Weights of a small image classifier.
Data: trained on rendered dice on a table, 72500 training examples.
Rows from block 3 of a small image classifier, named by matrix and row number. Rows with one number belong to one channel. Each number is 128 + 24 x the weight over its row's rms, rounded and kept within 0 to 255. All counts start at 0. Numbers have three digits each.
After each channel's rows are labels from the 100 images, of 14848, where the channel reaches its highest value: "peak on" is the class under the peak. Only what is clearly more common there than usual is listed. The data: rendered dice on a table.
# convs1: 3x3 conv (model.blocks.3.convs.1.weight, 48x48x3x3, each kernel summed), inputs 0-47
# convs2: expand pointwise conv (model.blocks.3.convs.2.weight, 192x48x1x1, transposed), outputs 0-95

convs1.8:114173107155137110173206180111110170131127144139111122133156108131167138119114122079128141136140150141134116131106140094149142143137115128140118
convs2.8:138146089158137133129111120172124156129136129128129127132115125184127180150072120161116110131155117146130156134117111130125129135130106111092125112102095097100083128142131138143106136162127123092174136101115132066164125125135110128127155139107177124110125150138114137149128130098149113190
peak on: die with five on top

convs1.40:133120063111111086154099133159133156158111156156137118126123146115107141123153105133110162120087152109099127098168114153147140172112122132117162
convs2.40:149100150157135135128128113092125111128158128128149116151136147134123094132133139101135119145148105123127137119104148142145128162160147086127130122130126180156067132114126106122148108150116110138144131061105091148170138087115129130144123139155133120108128135108141128174130133099119217147
peak on: die with three on top; die with five on top

convs1.9:166120113086081136152175105159111110170147109098122120110117120099113152103176125156108106092137107117110097160109146148148127129123138119154143
convs2.9:143164110178115132129161149105135160128109128128130143172144121154131147101104103115150124155118150150114106139080128149079128124121166113111131137085110107136125127108127128055136111102114147150123108124160117124163115102103091127164133145161138143106094155147137178117130193133175093164
peak on: die with one on top; die with four on top

convs1.33:108119158130131127183134144177105144155123137098111127149159130126149116180151137065142115094091128101177120112137138130129145108149146120137113
convs2.33:112143136099117136128210172151124097128120127127121147166140110140138128139078165128160175117129155136125130125178144122124127132127114111106125117091112090112166127113126163106114110135101088136131123169132112142131125139139057129122168136122106088085114179140128144136126133093167157194
peak on: die with six on top; die with four on top

convs1.18:150129139117111141147099147125119161090080118139154070109116171154140115176125111112139107134142153146118119115162146108105107089121101091109149
convs2.18:095103173126126120128127126095139105128184127127138148103148115150128082133123147109130117124140173128129130104152077118144128115123146151081125130074136145167129126110130119103105130101131118146165105141116126156143137160114109128114115122120160100147118108125135177101128088154129149103
peak on: die with five on top; die with six on top

convs1.17:057140138116135106133123116114185155149088105134160135121122107106122132102161111087125123110062114131127107122117154155134122139131120135155157
convs2.17:141143134116099131127095132100128177128105128127131132117154130153121083099116122128163105131139108144125152174150122123106128124117145092162127116167125166137114129187126149179135120123117143091139130128188156161104168139124159130103116112093139078141147145152115108116128125138141111116
peak on: die with six on top

convs1.3:138109067192109139104178095114119127125161101100079134139110110098125168102126128117113122108132106153115115137131124118127136133156090123128105
convs2.3:133124123132121123128102200124120158127139128127113078136131119121135106176107090114133167145129093096128119143120110114135128144098125093103128124154130118086130128103129095125136108138162160156140126129098085138094114082161097129099142126066127160149132145152105114143127154115127074147
peak on: die with one on top; die with three on top

convs1.36:132138123143115105119108177088108127163107170116133141059143116151087137165132139181136103101150106094122101145127128138144118152135139142119122
convs2.36:095105164161138128128152122148136123129105128128147057127143133133118172065119173138100139109146151148131121104031105174148128097115122147101126134124097102105110132125126129101131118112136132173083165145100127093147153155128110128112137094153122153148106099112149133065128109095131141117
peak on: die with six on top

convs1.42:116075121066116127114109124105164122133149094084130096114155138117096144132107113144104136110128114113107084105137125141124132104116180111141085
convs2.42:167115084114130121128093139077128136128153127128077119134091131114124097119128121131104106131164117130127108080136161133136129101106129166141132134113133107138090126173126157147100104111117145155102093127125129090082105196122064128132150152137129135120112149070132132107128136183109129104
peak on: die with three on top

convs1.32:152102147140108133106124180116101137135114176114145092142138141156110152145104086140116122112168129149092139084153133175109129101098122110125096
convs2.32:112117121110126131129134095162133086128144128128129137116128103112133105119152146102082131163129141180142153115185121151129128158111154153108125135150180116141142128141127073099127114106137140132116098192113117155137145143153112127071177141144144102134166083048136109094127142115138141099
peak on: die with five on top; die with three on top

convs1.12:113099140121123114099150181129108160155130188124113125068124144118102127159127113111133125097144136064126109116077143104119127119112116127131136
convs2.12:132150148070118129128156118136134136128130128128132163087123133141124139138113118145212124137128121170133161090139134143127131153140109148142126122139146174131079127110129133099098150151127139129084130126089132148175138168105140128117114113144121161094150107121118123109129099118113155121
peak on: die with four on top

convs1.26:185132158100141132110114166120077165162127161075165154109135101147101099164114122150136140142145106145129103131142124124123128132111144127134093
convs2.26:113126126046107118129151134131130113128183128128118119113140132114127131158169130129104155128121087088120113096191145139132128143148131110102130116125154090182101128138128112097158114120132135161175156147110095091130127103130136129125125115123096128143113126099149145106127169096099155131
peak on: die with five on top; die with three on top

convs1.24:157130156093121133136103148097082167142103122085128103095138099121088128149086113132150109123153126161119103125104127139117126128106134095110069
convs2.24:116163099122093133129093121132130133127096128128108143132151117101123103132059134160088111154171118140133135119081118135090127128133107139034131123153118122157121125119130132110110151132137139097148114097128119126144125095114098128148157097102142152110139136122104143095128152119150150189
peak on: die with five on top; die with four on top

convs1.28:101137122092111126121115126144106129112135103139132159150127101139127100115189163109123153128122114128168155169146138105146159147170128138177181
convs2.28:110106074080142141127123185162129148128151128128131150148135137153126123042115089158115114096150147148127099143162116119133128127119121111133125128134120154169118129118128102138126142176122139134144127112101113117180132082084142129140143129127144134148149151136164156162128149118094165143
peak on: die with three on top; die with five on top

convs1.30:046121148122134121129129152112199162109130100139126113122163135133129156165139152101100108161105135093111115118142124125125130098123131116100113
convs2.30:151121151116112123130111106128133173127148128129087103118113110094128109147150127103122107108135108146130168134103098152097128104125106129160127125132155124143082130108127157152086110144108149068111123192133124113104115121147136128085117151103132120150166136100159086125128111161159067116
peak on: die with three on top; die with five on top

convs1.7:153115100133122114121140108109080147148109162168057112138135111082123125080122090146135122156163160135108121125113119110113117124111122120120169
convs2.7:117068155098139130128109115168136108128152127127133099115137133139119130180105128127076116100157087127120140174150157163146127137122132094147124133134115139075114128127126098178108099128127120132140153096125152161156108080163156129163114147088123140185109135150139156133128105164136120101
peak on: die with one on top

convs1.41:138088100124111148101138125132119194175150131122116111111159113126107140152138134194138141139137141151114098112135119165120128153124178118158105
convs2.41:102153121126127127127141171135126116129162126128113160154096132130125123156091131146065146152146104137134127167149090141188126115141159132082126121128128122127142126108128111156141131145120177120103079100176125175168136111108108127085161114185175139135100147136158130124128193184180131144
peak on: die with four on top; die with five on top

convs1.35:167140126165127153110128115138068147115132089129089122125141100159118122122152078158102142077147105138112105163160119110114162113109133133124110
convs2.35:103155115137113129128130104098134052128125128129142143130128126068123147107112132122143147095140095130121114078107093167108128134139114117128130119082151118165144130188129146112144112119116138114079163135138120132152127135087116129139165110149140128097135143137131090121128131157115180181
peak on: die with five on top; die with four on top

convs1.6:137120152110147123117115138127063140128159130155162144121119131153159153130115162143141135057103128132141161079173158153106127140132108140117123
convs2.6:078139150148169130128160119141124110128116127128134127076098148106129159107135123147194137138134120119139120107144109143113128180131110136149127128142121116100138127103127134154125141089112139142137166130105134151102121160141121127168143129112102164118095133148129143114129084144145125121
peak on: die with five on top; die with three on top

convs1.5:112111158120113097114149178145178158150110144094182089119123140180129130149117116149080090114127125126139108135162124121114132102126114114111132
convs2.5:102190158105124133127169159131128160127143128128131171084150116132135114103070125140133123123126168154123091137159129107123128114105092150128127139130104111150112127106128138099107161095154114124168084167142130123126158126086146127124109118153129074125129110098114095133128098121123081099
peak on: die with five on top; die with six on top

convs1.43:125121145151101126112105141096139127118114144171122082109106149141082159125117074147102121104113089131084084104153133153125129101097115114115150
convs2.43:121166140136124126128140096164121151128122129127148116042102098138131112147067161149133087157143075104121179118104133095147128133131115156115126129134129148112097129110126139124106163157132134098125124137125105161116131148077057127126060192153143119137117103110136170098125145105133083094
peak on: die with six on top; die with five on top

convs1.44:098167137164138088129149181101154129112098118138147143105142133098115104131084137148144119141106106073142151140148140102132155173123160138130115
convs2.44:140090112131119133128129153134126126128146128128135156097116123156123143135080168114123196131136122184134126147143131117104127123122124109125125125130136158093086129096127159178126127162142171102144116178171142130180117175147129128132089133073113127129123151121167081116128114146133174086
peak on: die with six on top; die with three on top